From a checkpoint of a small multi-label image tagger: 40000 steps.
Rows from block 2, named by matrix and row number. Rows with one number belong to one attention dimension. Each number is 128 + 32 x the weight over its row's rms, rounded and kept within 0 to 255. All counts start at 0. Numbers have three digits each. After the name is the row's rms in percent of the matrix's.
# q: window attention query (model.blocks.2.attn.q.weight, 96x96), inputs 0-95
# k: window attention key (model.blocks.2.attn.k.weight, 96x96), inputs 0-95
q.23 089:034138089132136144106099107127103171052157126107120191119136148093146054150117126092085117102071121108111085158132112141160131128127130121163098158153140078140100121140165106156137086108097177046141151153105097132152102124137104124183071166163151167113101169079121180118141185100094147131
q.24 085:110138149170135124157106132109133183118065131123151124119160099125089136104102110116172149116142143078089130164065200127076098156106110125125108051107142102124090043153144160117085124123125150181126075136129131135174122101213150117153144046106138129096141143080094177167084146161137137153
q.25 095:110139141107137168112073172178181159172101166158097094157107137141148183121159162106110120153098117109091121121131097166067140104064082082109146117145152100108136147111116071097192081124110133079124172152167145142088121070126153121143145081053106166169120145089187186132111139103098112133
q.26 088:075151103123081110118137074138137098158081187165050165114080133113174158150157096100148135149126107144134173095089118111107187120104072138125119137179103108120093158172196115118120120115123143137145160130128139178138081161158116162162055113066103116147120141187145117107040154090126131132
q.27 097:123152167156145098116112151150095203106132112150123118085114133123171065122157075141126167110138118094163107109130093144131173125162196104118127137133126128146175132087134133109166130099150149101182205128092059172173091088118226119140160154165108114142166102131208106129137075148142098121
q.28 086:093128150130070113112114147110113077140135058122160125180115063112094167154138186121158143086121088118097098101134156140128149119107118140099099135083091121115166065081108144088100107152067166134150158095111102112110205096076126139123079097129094095106122057140195150134062122138081120115
q.29 086:154104127092088099114159088141049097101124114100120150118178113048122171115110111190110104174152123068181106055102121129155110155086125133117089091162140116161178146179107091137165157154146184170156166118154156147144130112102077165117118139109114114152070114099130138101130143187112083172
q.30 086:186101121114132175125162109200107051103107099121139139114128155078143121148136089098122187107127103156111159144203151145210138128136111110164140092115103137126084134102087155158096115075156114120132124099183121068165142176176133167139128130163185165132104113133119107113133134199187170166
q.31 094:122097121157138156087142146095116126180157123141132078129190137184144086137125158135158121186187141135171062139129121096098123131079135112145153079131139117116142040161099152104135134090105109154204102121044156194154213138105066123099125119129131128107167143161127150121161148132160139111
q.32 087:103146135182068145157125168130127130112138105120119118226093146139139123116109158165149117134086191146058087110089128056134097128152100192153105121143098118169082110159156079153189109120142096111020145111116092108080170166111124082113120108143116163114150142130117096138123146105114091126
q.33 094:167104099164032180121111079187104107118127133110137170175109121131189112128145127098143073135073138141139111125151133170170170148143087094120106142152105149180114197094124203115110152082128158151127127131107106162163121149125065130119156122096116091181101056122130115131095135112180153081
q.34 099:092144134148147164154152111149160058130137111159055100134170126086127154158140165144125141183085096131195109080100144114082065158141125098127143128027142089102113100132184126130184166084108112093196098111092158117140095107137136102117157181072090101163141092120118118122118113137099134106
q.35 090:136152121104114111124197158113127178166159111143106183140148110123148195152109158146133121118143143146120100119103047146154101137115081122105174124075112162134122130105147113084135120183133106125182136151110218138121116074160183102168156149101175121119131224178106120166138157180112186141
q.36 113:166121142135168115163128140097133118100155134108101138194107130172157105159079151092122158193092116118105145136180122204107118113144099120141151070142118161171158121136188173122086107134100118117083169161109123147171160219079172120152122136146151108171154079144156160106201132131140142196
q.37 087:170116148170123104146074153160085147119099138125089104116090062173141125125194151125077126055065108146089062103144067092135127108143121103089139156104145104140161177140087108078146106169119117088102069154139119150087136083128126120143141102140139132130108123073180067073112165145130083102
q.38 097:058087093090152131137098143124138087209120118118063112175158083158149112113156148175123119135111124159136131062111132151105107113201118157132186185083133180163145078095167108118093185125102105151167182175111117125167117109136089122138100175111134158188109175151139102118085127141127118142
q.39 095:139113087162133134118066134164144115190167113141122121070111140145170150167186173125109168103167123142140158075074112154132161136134170166124106162125150173083180127155170072117102081140188114180147138077157137089110163158106079150132162132133160103126052138125165128079111125097143064115
q.40 102:109117094153123127093153090082112119100143136136112095155100134141098119132144142057127049221129152165111101140166122124102154123127078108154127136154055080120095146159124100122099090124084108076092167121169148121126108209126157071091166167200072109160114085106150110129087137108119113142
q.41 098:158144109135164173118104160156096045192152150134102043129120186105095170155167168148093116080137102099111103138162132122146149147076148158145108159121136111126183120138173145119156134101086130126136151095142113142068023128077149123125114153150133083129085089174118118163141159154089124167
q.42 088:137139134147120118099121091133100080150106093127179130114125102125102186142171123151081118133060152043105102126130121153109140149153124120076132177160150136161095167103092096124090179132126189043113092079111122139088066074135171106115134067139118092126084109166117106148145160089145148062
q.43 097:090110154140106116134101087071124110113141115120130086133103181098087159191118144097097144095071096072065182175069138165178133148167158165119085078144158067115125142188090126160144115146157146147146118124113168152141114142179180096092108134138131171113140157106058170153169146152103146133
q.44 089:071167144220063181138156165111149112119169095139129142149122140067189082135093155126133142152054111089138096114118149148138103188162160158132120065135120164096117165104112112068149167107135131130132130116030132130132159149109108111105152160164130095128161131146188135106081118129123118088
q.45 086:161147066096135127128167111194164166077134178150112145162116161145121133120176124108185149165168115158125082078160131119154149142090116165127105175105155071154135174102136152067178143143133080076162091123133121165187127146109169124170178096155125105079112074089113059143146115095125124110
q.46 105:139166145152139133113136160102169127117152128141098164147140140205123121147147072063152080138179123112137131147098044159066129114152112126108165072120148124172136109088139122067114216136092137158128181105126131139184169113126149120184174137093132176120111120181105174119078095168089142137
q.47 085:153126139126149140158104093145185104132136203116138154136089157178149171152068170100135134114121109095114076101185123207045139132167131101109127110194092102097110101158113069129119098142151096163117097135078156100119088129142196131136143163167134108179155085121116184095115109107133150167
q.48 090:196142132182128167114214166174124145092171135115125169166151159145091053115154147128149125201136135138178110138043205148112118140146109138117121090163066127107116131116144108120157156101109092092060116123095107156115158159137107148154203112151112118145184111145127106160111123137120120114
q.49 092:094165129146119135118099128108111177083081148130175160124155179142106110128111119091115133113169150117070085130147147144082096207108160118161148145150173142170091147146161125189194109146092129086044098117158113111087075176124129084149142168133148119158088116071089135137142157067142081113
q.50 084:213098119158095120184118085135095119153156160076116127169098123097127129146067112108121150115181101152134157103152202126138098099163122176079081093212096134118196121155127156113181096131132101180148174167119156132147140177158124139182139160171138170144129137100131131153136137118133094180
q.51 086:178163121125121148129144110141111127168164133128133130152085171102154158146129072130126139114145135101152139150199142100116122119121123150094127173108193130169117102168102119155167102148105198204138074099137198028086067172120112144158141146119116146127084161084081141149087150101069135150
q.52 098:128148118067117117144130136112146116100156166137156134106160130122089142177115115087139119154145126150135181184181118164138141125096117162100140101094111127099189056107037232134113131115119121182139177169149112084156132126144155105121071102087151214127133150085135161131108123168091130094
q.53 091:138177154137104179178140053127122173139108118116085117142106186123109086161165081148137089061132126121199072145160108111122143102188145127124104146122122095103132206163162123170187087083173155157126125188160161182148155108147095115147154115132107106098130114073096154154117119114104113099
q.54 114:166118139119089143116133137203110134073082141121141123129123125076102045130080097129122140148154108118122130116169131055122086129174094152107146088096162147129109062145101070097144124071118101110085048157149084144044135167119116137150145070171115110159115081145105147125119176096134123125
q.55 090:144143138112121136090080159190142116107117175181132142124106162124105172082152168122137177154033126076153149043131132111069127131135095120095134150141106137105173171111086119155093119164163128093133123075119089129085149131151106172085161189096116107173148122111117154101186106105131137062
q.56 101:100099102080066104134157156142121113098172099147094150126083137134151100119169137100080106156140150123148174095155051112108133128066108174104104137126124139197120076168147183150152142188094111151158162050091101077076118101121103143124130147097139162091123167101107161133120190114134187150
q.57 088:139139097159171059096104107176146141098135161081120085131107137082144128116153158162140140089186124097108161134177077148080102153084137163163109115106218158137136150123143097153126108082073175121125060157093120081078079145163141122111135113115143167180167135129181141120120159126172089089
q.58 095:108183085118120132109106065178079129157121187111143140170122120102107117124115189144140168176134153152160151118143164135113118117138122156158145101177104173200147048113162191163101171166124125177121158143116132125091132220162111113121092166105062151171090090123082134127117123149149119112
q.59 097:136129095103121106104141129164108050146119130081072126145183153071108166095137113115113100100102130146098083124157063139116103133105118148136094107140129077122157121149135094147130142096095136172147213101139117038112047154132127120145054137059165161063143127132147136146091152081127144117
q.60 100:105128091130109174154105098155141126115100115119143147161155192167125124075123142180101162107132142162170115178104142080183149117162145192093132145224188121123133064126111068154104102143161140149089170106100155107149128138152104106148112134125126193076151176092114083175113176084117110111
q.61 102:176083145146127088129108115218055119178148123153092144050136112201171135124148095161104106155058171100131103107123161123126105117126149084157130107113179103133069172145154181140140102113112168081124092130131208148097130129151089178123138071138102141113100153105144105129135131143119101140
q.62 103:185157155200147128099093152108113113060098153127171104097147101122085147108092086165121106099091096119181123180139124186130115134157155157125106079133180125163179180174154106153134168097138159124091244126184130171131162130163107159116119141096108120109099117135116155152142134146136079123
q.63 095:223119148109156076160099146130087156149148160104202170078146106148081168171163134118116161132136134138148112159122184149097137090093145164099134151113138128064138139124121164089135096154158141049086135171138099087105107120153156153132129070168122109136161130133142138083184166183133072154
q.64 110:149109136167189154111132080149097126111121136084130129135143137138093215122093168202110104120151107124117124121107172122105158126110083132134079078171143140149149075198140092133149111123159109170149161095069154124127173159096128119139118173108081143164176075096127085084145117042160130083
q.65 110:117131130150113142115104123174096140108143129072150174124132181088132058182149187157105150111087107079086154196167109144131174154093125151151115122103138119163126101097167128094127147076076079091113181128081103151178100229125171166097117175136129118132113103135143166133113097166169129122
q.66 087:075151144150089169125189080100166114184120126108116132114127108099110162100151065151141129129111140168132201131141120219138145103103130124147099132104114092115101073190127097116203113164164139088159087135179130102112121115128137108139147070188116123054139117093141089160124159113113187157
q.67 110:159149095107091136138074123185150106114169118109141181063156123177097081157128175191111160063122116098144102130149080160203167149121171151087151175085138173160144112177115153115074130144071160101076127167157127116132153179163162153133150171107085150109129097132141170131120125139147104133
q.68 093:128121103128136101144085141179152088093172150137070062096082147142140173139121139103126123121120155145174109183136171122162159137121155124068147077116064113120079110098170148135109131139174047135114071117111069078136108122150103128075122088180119117131102070130167155084159155186087132113
q.69 111:120105069159103089156081150113127122173135163155188153099094062038120174068112075119126110107074144101072196110107121095140137087082147135122115139158160131158120157117115068129118125117129088134116194135086130135098097130117134081137122111169163118161118107107104141127143100078195092160
q.70 104:165145139115078105113106156109120179133137156101143118063163210098147144124166128101131195186183112123151130075140142148073141151157091182129134154131148134147109117060175118135085092070139116097119126115096057065165145120102125130118119111145184094128128115063166149060109122128110133103
q.71 112:065143169125162168198111123119092165141125152130124168083136093091092097120142118136132167158171123134139171151142113105098106139145171116120135151096141148112091061147053142107173117066153206126093142116160145095171080094142143171160066063175157116120131114104192160126077133126120123112
q.72 107:149084146118147180118143116171083147160102120128140097145154112170137179088147139159148123059181150126185066164121088118169168126188134112101090128116053125165105134111142078102087095168175118189192085083154163144130122117134110079079117130119112062089103138108168126159125136137130156141
q.73 116:107156146127157155136121108063191157086093158120087127078135141153120152119152086096072151124162129089077201064082123090127144141106157107111120080131138090135151094152147038167150154086152160184115133132166187136149141119094121123188188124123115107121132174130088176165135149116140162126
q.74 126:169135139130155118139173084159103155120133136141091128064096153124148172129095136161151189136158150139119090129139156161127114130110122113087165082151102210043165077139214168142099124124115190082108102130111147138159180128079143131129141205131115114095180161077146095145162146132117159133
q.75 122:160152150112143183138172105140097183133113123141115140129083098083100108157166147098192105130094173104107165179114115199117089164081126096128112141105103053052136147153085103104184080082105145164167162187136122121160130107137096144117141094173150081089205147141117130132115127108143132143
q.76 122:093080153175125149134132116141130134121140129086135180086152109102196152095119202099170138172098148139126114173173114134105112139104083122141113136192148180159082148067126107151110104128111082126111112172092121163164133108127094141117157107136066115231153055122073158133168114094097127118
q.77 103:120124142100163096117159105158132144129119132120150118062059164142084109164102113032102129075133063146114116210115133209144116107127144124148143172100155092093097113134144123185093109127147106087144132136155124118113075104133180108040114081090152102113099110120118127109121109141171081168
q.78 122:090113132178109135173077128100079086095101117146134145162126127104097124067115104172125141054155129119126145069077140122184105092109133113106157140071101165086131073199085129118117142189121117071101146087111162129128091068163153117178122125103147169116156172132157133161171145064121136144
q.79 121:180135130174083110113175162129136143154132090135142097175142108173123140188123134185096116150138143167163139134123160098138158122120149149109125098144127130071126146132121181074085163140115096160119000152098156135118192152112126149143041107100156135121174148113147130141065148156112163100
q.80 100:155143160123151138106134133108085144163190107100100161114076054179091133142110099059138167098141087102104146206167131163075109073116168100090193091131117108135106136109106166172149098109139106074083147160137146113118116130134150130074134067156101092101109112126149078149168099071111129136
q.81 116:111137096133181065156145151144148099134188121111075103136151140181126134132132141133134144091110090149152134108109163145125108127144134110085120139086123148112191139115176163103127136129133106096141100109107072085088166215062068119162081128080188131068121157165105150096114133118221167142
q.82 106:119148062094182051094128119145142123123056129155158121124116163102157129144115085168198119136143138145119153101129147055137172141112154139114104139152146104135116185121169148124093157149107162157146073182129109134178115105154165129103107143172159137176113156066132102065071143108177058136
q.83 108:136133102135182157161112178139106157139107098145162152158158119145121094119147152177135105076119058120098120106089162061139103130148169118117125190057157071128119149145073152146192145134176147141154167076142147143109169160101143059117073124126159090152158172122113058141150132156094159163
q.84 102:051099130142075088154142152125095077122116070158160088139073148150140085084076128146122157086154109120104147113146139164156090120066144154139182133116123140100149111115130154117101146145122125082098163160137138147144185084217137178117128089143111098141124124107070098080149146166176107206
q.85 110:193158176173149142092159111166106136062125119099127111152165169142081226093152085144117167111153120126169165148102130100205144115104139135133163128057100147073176118131153113113116085160119144099178118116163134101173094126116151128083126111160111106091141202110113079134088124107106136108
q.86 112:111144130123148142101099097123126177089113199149123112102142125153129116093113199068108156162155139177164147097115131137103075114138159151134135094155152180080147120094122137135035075087117159112152152158100132158161147086153083186122116136086114157212070124126132161096109112142173071097
q.87 123:110145067115138135140109102148155128121160167162136142144129115075204165071120135129104083175132144176175138070147139131120169111102159148126120133124117128152120127129131146138122123163093111157180138164109070098140162193114198100137155144143169166232152153118127089186162087063168111105
q.88 113:166156131119139173093159120160141211185102176088178152095162157132172153082144119092124150123130142133100177127135142097126177132163145120225162154123215096147105157100146100139139142156132166152121121100117142147073186156062174123101140111156168107156150175117132126138127069139136147145
q.89 101:129129162115151144176134109095161106156120143116105117175142115115200151088121244189151164099154157112130154102149160109153150147151180138196081182128107163141117127169118151076131105162138166159138114112068115157149098182153096136094125139106160104154140179103184068122100165139108131115
q.90 128:110119130138115129116123152135141155066108114109153124165152104119182078160137104131058154111140070151119075088111127029099120141118138105136054109158086132140147089107152117140112072155148080184133100045108081068114152131116129126170148172135133142168102116147124108106080123182073116164
k.23 091:097125126095124083126101210170113093120165092061128131142121120109187134116098136132099148165040123088130180102107118099146149156135117113086102134145095192116157105116092057152126131096113105117108130137150105060141074192137187143121115088089100159098136099116198162159089138148140106127
k.24 087:081161147098133171121120069138148214114109125153161124175103130182062065126158114115111168064159154125105103156154154087174155115121150112136114083097142126097117055125143179149146140101187098138046134139117114121167152078133130143160149109162141106155146120077103122107146149142128185075
k.25 085:129135136183131091231138145171111149145067156157109152054117139138072145114152132139081092095132179149140171118127117182152112068088092123116090107163099166125120065083139153135134137109152166181094132127148114123171109123156150135154114127160076086097066146087112152125154131085170084141
k.26 084:183146124086138096130154107113118157134155126172132136114102053139106104171123167067001078131137138112118174142118118155146145141110125134115144106143147138152135158131180128112107146153184102156213102168132090169159082107115079147128096148192113150092119168165106183128165135168138111142
k.27 094:133107127153142098094145135163107174096166069136126135094133164103151155134195189160063119158091150093119110105191152103107122173123077169105156125153089161140140139149178105156098133076112182159094199077129113177142127100163179128159101122122122131027164146143145130101126121129166125150
k.28 080:213113129136142120110130080109136105143196134133090139133107146103119101076192157126193101108107172121159107048146136128083158164089140147185142157182139139140147125089143171149163155165134145166173131174126132156141083055126149100126143114131097154062137200154134120160170094094133129131
k.29 083:148050106157137152119177145102148104160139174158159151158147113153117056171120114119045148122064116073144099163107145094119157151120097080066118155118134103083118174136101072062104107149123090157124125152131159072082077095154150104091139095143100097134107116136125138122105048132136116127
k.30 077:122156101143157151133128129102146085131184147064165118152206123097151134094179067158142145111120101067104131166152120124132105121143174135157122108091141121131144081146116086101132172082191075100180108133139187098104126141095084157130126112050212179099130122152105112102076150122119163122
k.31 083:101159116161126119071092130120130077079135146158117094179141145104143108111148147129134124130161111195146082131111109115071084106154108137193136173107112122058172131086097133129164094104139128184083135126126057172105128144207127146110126120193169097172151106155158133189130067169118147161
k.32 100:063124147170154125093121108096133123132124128121118164067100128098110190132166132138101150118172121092126069048087133080037155152113139097131099187119139121163165115145138079101107146149093097163099189098141098131129072145138156165119189123101090135065138136097090144133174160120078138145
k.33 110:091117139162112087133097123162115153071156179081105165166175105166163132166131147125093124154115117135161141104180132139154116127117130182067089085133163178169099078128121171115125063133070062113163099133115085121157109109103105135075131085109136127125136133103182083116183210178135137121
k.34 093:135129166122074147139175155182127109153090128170127122128112075119145118080105149152124122173121123109058050103085119103180129070043102107091150110196160134140082149126140143192163129114165120081099101128118096111130159128161115120157147162088093102200151134158100108132153123187089133109
k.35 092:093156146112121094106125063118073059097103124141111116104117116073061154118111136121162150146107118100128062130159141129167104101114140190170152131099083122148098043106133155132148136115163185152021138151118161145079101192119085146130165191127104155128113134150125125098106160119136130154
k.36 094:126156104134081047161135087161177182118096180103121121115141140110143061130191116149111118128143107103071197132143113104168099085071140137157089174124143155137109169173142105128132121200095060115137155155065150137142158098113086152100192163118136107145159114129168159110139119162112123156
k.37 081:128097152157135140114114108140134119148139168125142187154130133118086094114131124132107138123076113119160103099183118117150173086147114073128139138088171156130120142117104169091154115143104159166196107123133153129131069097155148138107102101207074078166165092026142131121077074048132162078
k.38 089:172125145132057097116114054089153092098113196186114129160161140104152093153102125135150120122165065163102098089098096132110176108116090093086108116135157114181135107119108141101111100125141114182162115158095042072087107169109119116135107134093109107215135132169117137113073138112099142114
k.39 090:192155180211142097105129143156180105148119205089141078147135143145150172130102148113129154107144167131096110151178172140134146126143139103165131174113158096112081074135116212170183138123119116194142143171125143127088140156167102148116109071173191127097144075139111141124159133110119126154
k.40 095:151100107120131093174151104150152176093141127158152094095132118146094170119163155130094056109171152151131082137104103115118147125133119149128140174114073124117110156145118079114139124088116075009113127128170123147163111165148111141120221113178106050159086130104119084147101162154167091145
k.41 086:135113083163170116124195172102119119081116120079108089145095110093189127095140166134125126131139146147036100138136164085116106165133096173140173169143093067067098124124152110155153137159169125106133181142143108138156111056097171102132120133198128136126118095187083138173117150078148112102
k.42 101:172140130117172161138086117136128117099178149130114055146106191155129091166176161114122110143127182156189145166161108160134105089121100206173176089113127138094145066151139101140130097093099177098148108140121165119068114091092113152097083136087111182113152117162129142163181180118162093118
k.43 093:086144171137150128109128155155131153120155090161050067117114110098140142092133156167140155121060133070105132171133108098126070168163142169138200112097123174167163155104100138133102165124117154114129156123111124215118062120076134154110104124145127114092108134094055158139169129201146099118
k.44 094:102134153172083070150144126129171126148113131131096119082144105150139135149148139113141122147127144072142153120159069105171105063076136079117087064168150143150151128124159187204104114101073143121130122065157157084149150104119077119091145147087112130176105119160149113152212143155063147091
k.45 088:231087095080148144118119146157103159130114157080137207158126151121122189132106103089133169113117113124103104134139153078099157162148118137098148116111155084079091144157119096137164106146151116030150175168132133143108166147168107131113062143158123155062122163101099107099167118163166114144
k.46 099:168113116230181136120152128122177033071142148173078165132114092131161102108100187108141130113145122130131205077121162121143119153117098135119117141148153119113146154192142166110126146146122170105129116113083128106118123181114028139086174134154131119167107115112096146107163160143128123160
k.47 084:124086144161129165118161107141109157192055083160129181113130167180123053121148153135107142067117160083139136143152092073122112069133074182091122142169107094120069073109132129162113149095088105124112090151104136112151105160145145110147151163165103086126150161147073110063157136170132146108
k.48 091:163126138143110148074126154078118138095058164154176114092094062138151099140117079101092167170179175125197119116092126092187111101071114099125109127181122133105127145161167121126101075065143093058106168113119191125143129101175091158142152134113123090136119125115111118155183123138095137099
k.49 109:144136100125182149163110169158143178175088119168107117096152128129149166074107118127134101114148142103111130091219107107086160165117127123158159157173135076130195154131153038151124155082116115116054194170130100152132157180096178130126143108109121136100127077164142087113138148133158094161
k.50 088:175097122155084127110130135109091137158147186160173117153132084080174120134102163158068125096079073115122138167188123148127090098119118064072149159110141153102129070088136150093080149048143118175150162148127154149150082164080134105099143106135166089114067190152148150138100130154137123126
k.51 086:137099128099160143191149178128092092081152107102108110093088086187136150112108109126085075096088149127133152123162161110099139060098144153132163139150199127131123088111153174116123137187177112134087158154104092159132198141076149120176133162120158129113117222176125130133093154088121093123
k.52 104:068104114131146097170153136125143123089188103098154096074160127180120193124157102102170134164074156099083171104132152139114140160125143119079091087086133118097133189144102179123093150167115175139125097146069134169165137139130142144120095144120185079115066147089124152115107039161127108147
k.53 083:092070171155122098142176170129091103159177139123141080178133107140117154058088153122101116136145170099110093139120112129070131133165065026096152092129113167143104112160137158116172151123126109102140147138158151176112152114165153119146141205173123115127112143066162114150097111101200095139
k.54 094:129087141072106094109113144174130147153101131135112147114163083093117137133112125177053082150152125086100176090097135179165078107139152083115127117126203076109148147108186134069139093181124179106140164066126105144131122154116136129157107142106124081047098161097142102125174142127127126198
k.55 081:149151163168127171125120120145092109098138128153158144174162140160195174125139107103101112126139172117063128172146092151120132094066070163118098089176090132112084091134116129094145092208139113083111041103109080150126159079156098136130141132110146123136168089145069156154189143158090151122
k.56 091:136142167142051148151123150108092090138146139120194145146115138116172155117128092086144094121059134128114128071158130132180105089050107176135120198126186087091128097138116053191104114112129181123121118176117102135150177131148145174140147116090104142110122124118098207146121110099130171156
k.57 077:123156121101162145163106098114149150141121100135124115100087103167142119169088116129176126144072091132158124091082140095134090110111118147132161119105103064140188131136088118136094131131141085136126078209142123107164232154163136117107038154094091110113146154162160089123163099081075177096
k.58 099:087122105139170133161101135125135151103173122132080131085186092147166188161166144128094104192116117088105145095049170129068112146100101102105090096149080102095128171112089164109088137145133082158132133179117084106122182160154160143138169138084171088124158107189130090083111099158105135156
k.59 083:163162098119122140115163127179117180157116090127127075186093111111133152096169113124138166125087193113131099123125157067113132137096109153113084134136158063121169094134121103127096171065107121152084139168149051147169097191119143120150136124096137108172130143195135100120120126130239140112
k.60 095:088135158125120121098129170116100040122137165170161106121103111180108168121122093132116117091110131153158136157130085138058120092118104113093102096129107157166161122134146102116125119097103090154185210186125089115121136149140175182221112204087129099100165157116148124122138116066106158140
k.61 098:086132117142112174148105160198128105114151103097138183132089107137156065116104114119044132150129066104197136151148175134145103174125112147065151105118167144181121060156104115175160076108134121098138171124081118120100108202132131132122175071139153138178145091103158142148162109144155130115
k.62 099:153144166178150148096116171139139138091161091177166119124171118128138126078130136134126085169172131136143127151125129173121123125175152065162123071136092146162157117172121128118154130082116166178144102178149125173104148141166085144090140188096132071187163022128151125150141165106184092098
k.63 085:142136089167156178105131142134147136113058115087188221157086131167103159151196124102173145129158152201105162119146185157097149116172131117146153092108069119068082126130150156138149138111157125144097123108101206131170110110159115120111133166146144131120138169143071163146088078149118120127
k.64 108:119129153166138161194125112102103113142121152064139100157146101168151118084135123113165108085062152168097139093077111171147116178214174110149135174173123189176125155122133130089132119068110185121159189141066121128112134170099122157146110083118105161170174152107156119110124108082151112140
k.65 116:112144130189083136165109149114137079106165083089163072137116136135127132184102166167121160154086164155065106136113069173149144142156101185148062142121147107091126153102161124148094084071114132155185158147099138094093150128121163169126069149087174122134116136136147162101150089056131141074
k.66 091:097139152186143131092119144138118205153087151083090111117127113138138160132145124121126061090178179116086106166108138140141133163104134138137089106152122162123102129067140068155155183160168126114078175140193093178166101103136101099180140074134136180094145134073152116102144169151113194161
k.67 115:148168136108067142120125116166135096067165129136100105145077123165134106138114133132141163118132168117138044126110092150123143105145107126122149206150114047122128142123131146133130041058117056054172125056089167113110142133097104171134098159127094152132111137164162094115129139157081104132
k.68 097:149082128111147118135105107129106122120136179166124121132210088072164151126091075120124139096172146088144132150167205075125140134194107098056058146130114122127154087140124163122083118150081111137151183139115081092162150151160148111170220158110117103131094156137090086155117132129143121118
k.69 100:086099151075126113164115110152178157089125158099115163096168115120113113107072151157107139124126124080100144116170146139105159100152136158175043205107162106142147138173155083162107138157160176167088073121164173142169073131131192139120075132094160103106140150107137127108130127098145069188
k.70 106:177091120124118132174114145118146085097197151135137107103095090136120175139127140112093128052144183175133139144123152144078097148138198115155089108070139152110100099161216092099112139128128103141170179110187102114140189127184137101159118152151129123106119076149154162127154111079188149098
k.71 117:130125128192162173102127145124137236162134150095129106105106131183084157134138085101053141113154167132135130137126144126176137114147116142127146087094102165121126046124209092167116124126098089150112086111137166126160114085124112085140124067119147098142177113157144138097161106190145180163
k.72 117:153181125120151161121103152126182165064194111133115118135199121161138200122162101163113134085140134131125147105116125141120121109227156110101071083184066136098145174161085119123115080137153118120099093120137110159130101091163135173135183094126090156124129145158147161131044127134150117154
k.73 117:124125133187087124112104159161106166155139154180141131169108148138144119062139070204141089111148155141125194094129152080131098118081127201114165153104137089164161112100102052173121162207144136142124132094136122129091129144081118159097073100115144147124080104137108162108150169179118094109
k.74 133:112133141145112151103191098133119079177146109128102120127140048159159116106123136133169086110092130133152178147111150179071112125152136129116155121145135126086181158156136133155131186078131173124187124070141130077104219069114078191144138171134138163138155138099157087140106079176126164106
k.75 118:094148114134118119075141159148158145143055127075170123164130140106088115150130135057103105145149075142028142139153139124154156111114117205093096104135179112095143156144102119160124176085079100130080094129160115113122083184120186175158152092097178109132139156129169154119181119105116159119
k.76 140:100122147123078202150108158152143108134131120123123123093132123088157132162085159091131089146108172119180133111103136184109160162145154070196112138141059164150147052082154093148078144167082152157152155123090187096105095121125167176102158188076185121148102134105109148128116144113120083134
k.77 099:153142111119124110057124164128147135190111151090143179174171096136116097111103159114127094107111122113055154105121143181150137098106123166189070179138109079095125170118107124164121074141102118120058133166074102141184126117157100094078143085156102103091114130151089174105149093062137107106
k.78 124:078142141174160099146128101126141162137117159112096105122149141187109164106130145194113130095171104144110160093115095049152123101173085137115109126107116147118109190141167098136153085141186168060101120132178180105149115090074179089159112104151107137159188180138141127152148169199143159142
k.79 128:126122157153120092133173110162095159114145117048146154129136140129187174125156153129170157117123140109159064136093085144122071133174138168073160131158155193141139171088102128092110126063132096197131080111116141121116110091161060104154158090164125167136158099146093083105062114138155158159
k.80 099:121131113108129181135127116101146157126112166120165188148096130106169132175104131041173090133107063125096140115142193197186155158092171132133108181099140071117151113108084173147109128148162136107115151130184095135094089139167104101123123106147139131093086100158121084139117103090056153068
k.81 112:148157114078149092163163145136161099160130120152107175169134096151111169102087141134127128075130151188135129117146134108107092133124125154087170166131197200099159120154138178153170130133120137084166100111098095091118159169111063140163110125142115169107188098162201075077135098067121135175
k.82 122:203132140089151101131141108206157123103129142091099151152155135120111167155196153067109169130139133148109150160126100045052117162179152169092132131116212104128154136180110077147134143100156137176111105151135120083214109102148142107100131149135112150165140147154141124130157122150128081102
k.83 113:115144104117161147107117076106166168111148099134095079111187098155145140057167135178113121130103132067076133147092146081178098039110124094074161095102093182169116162168130156166115157159123113097142090122134148147118151128115139089111088068090151091109143113176123081095133111168129145177
k.84 111:141118084089186114124116091100141080122133165158130153175179135114170120153100130106160101149127101140129192161165092104092137079112127186138130155130139104101094166124214170102151142085164106120095103107136112108092176103114128077142176138125121132158166137047089149206153118157119101193
k.85 111:158143154162119125146169055081088159137105122111145084157135101100138114124117105162107161099165123178089242172094116092107124143114130151140130175145108079161168169172103154053169095136133110075119160099164088118069152119135079138205136113138118153143129145102123110151138167134102159122
k.86 107:135077124164106146102129158108143081149153161104150133135056126135125130107085125108103126082096106162174159146216122162081130143158140106105152165145116117104144111087131159071098154149127121155103101131072185127155131154104134136109136185103089093085172076072110164111106063128172064067
k.87 128:113124114134117134121167112154154132117075132099107082097123112116147087071095140127132167122134111178121137156160107122063111177186151093137056163135148148157127115129097141115094172143150135162240135129116158135126047151083142114099063212130117119145106138108157115106107162083192107129
k.88 112:098138115144089101096105122148161135131159119139152133110143094155187083120121109153112089127168125136143160151092119169148122145110143050180101129126089160188081133106089060144082143146150140135165091147160096162159087099196176110082132065148175120102115073171118134098151084094207118106
k.89 112:174170058108173170108106078132113181097150084153106065065191119176125118112107103127117120104110158159132118125185108119097057150197105159063149104128102162161160152110168109120125099104145108132158139100071100115126148141099173089083128122144148169177148142130139138167079168127130149110
k.90 132:157094111123165088114128093152080158141136128172112101147148085079132151022145142166096145102123184147106085128131129139149063139157144131127133141145103167167179079139133223098096100053106104131091141114076111140139134082159148082192106166134120103146109107110127140118114075098103111152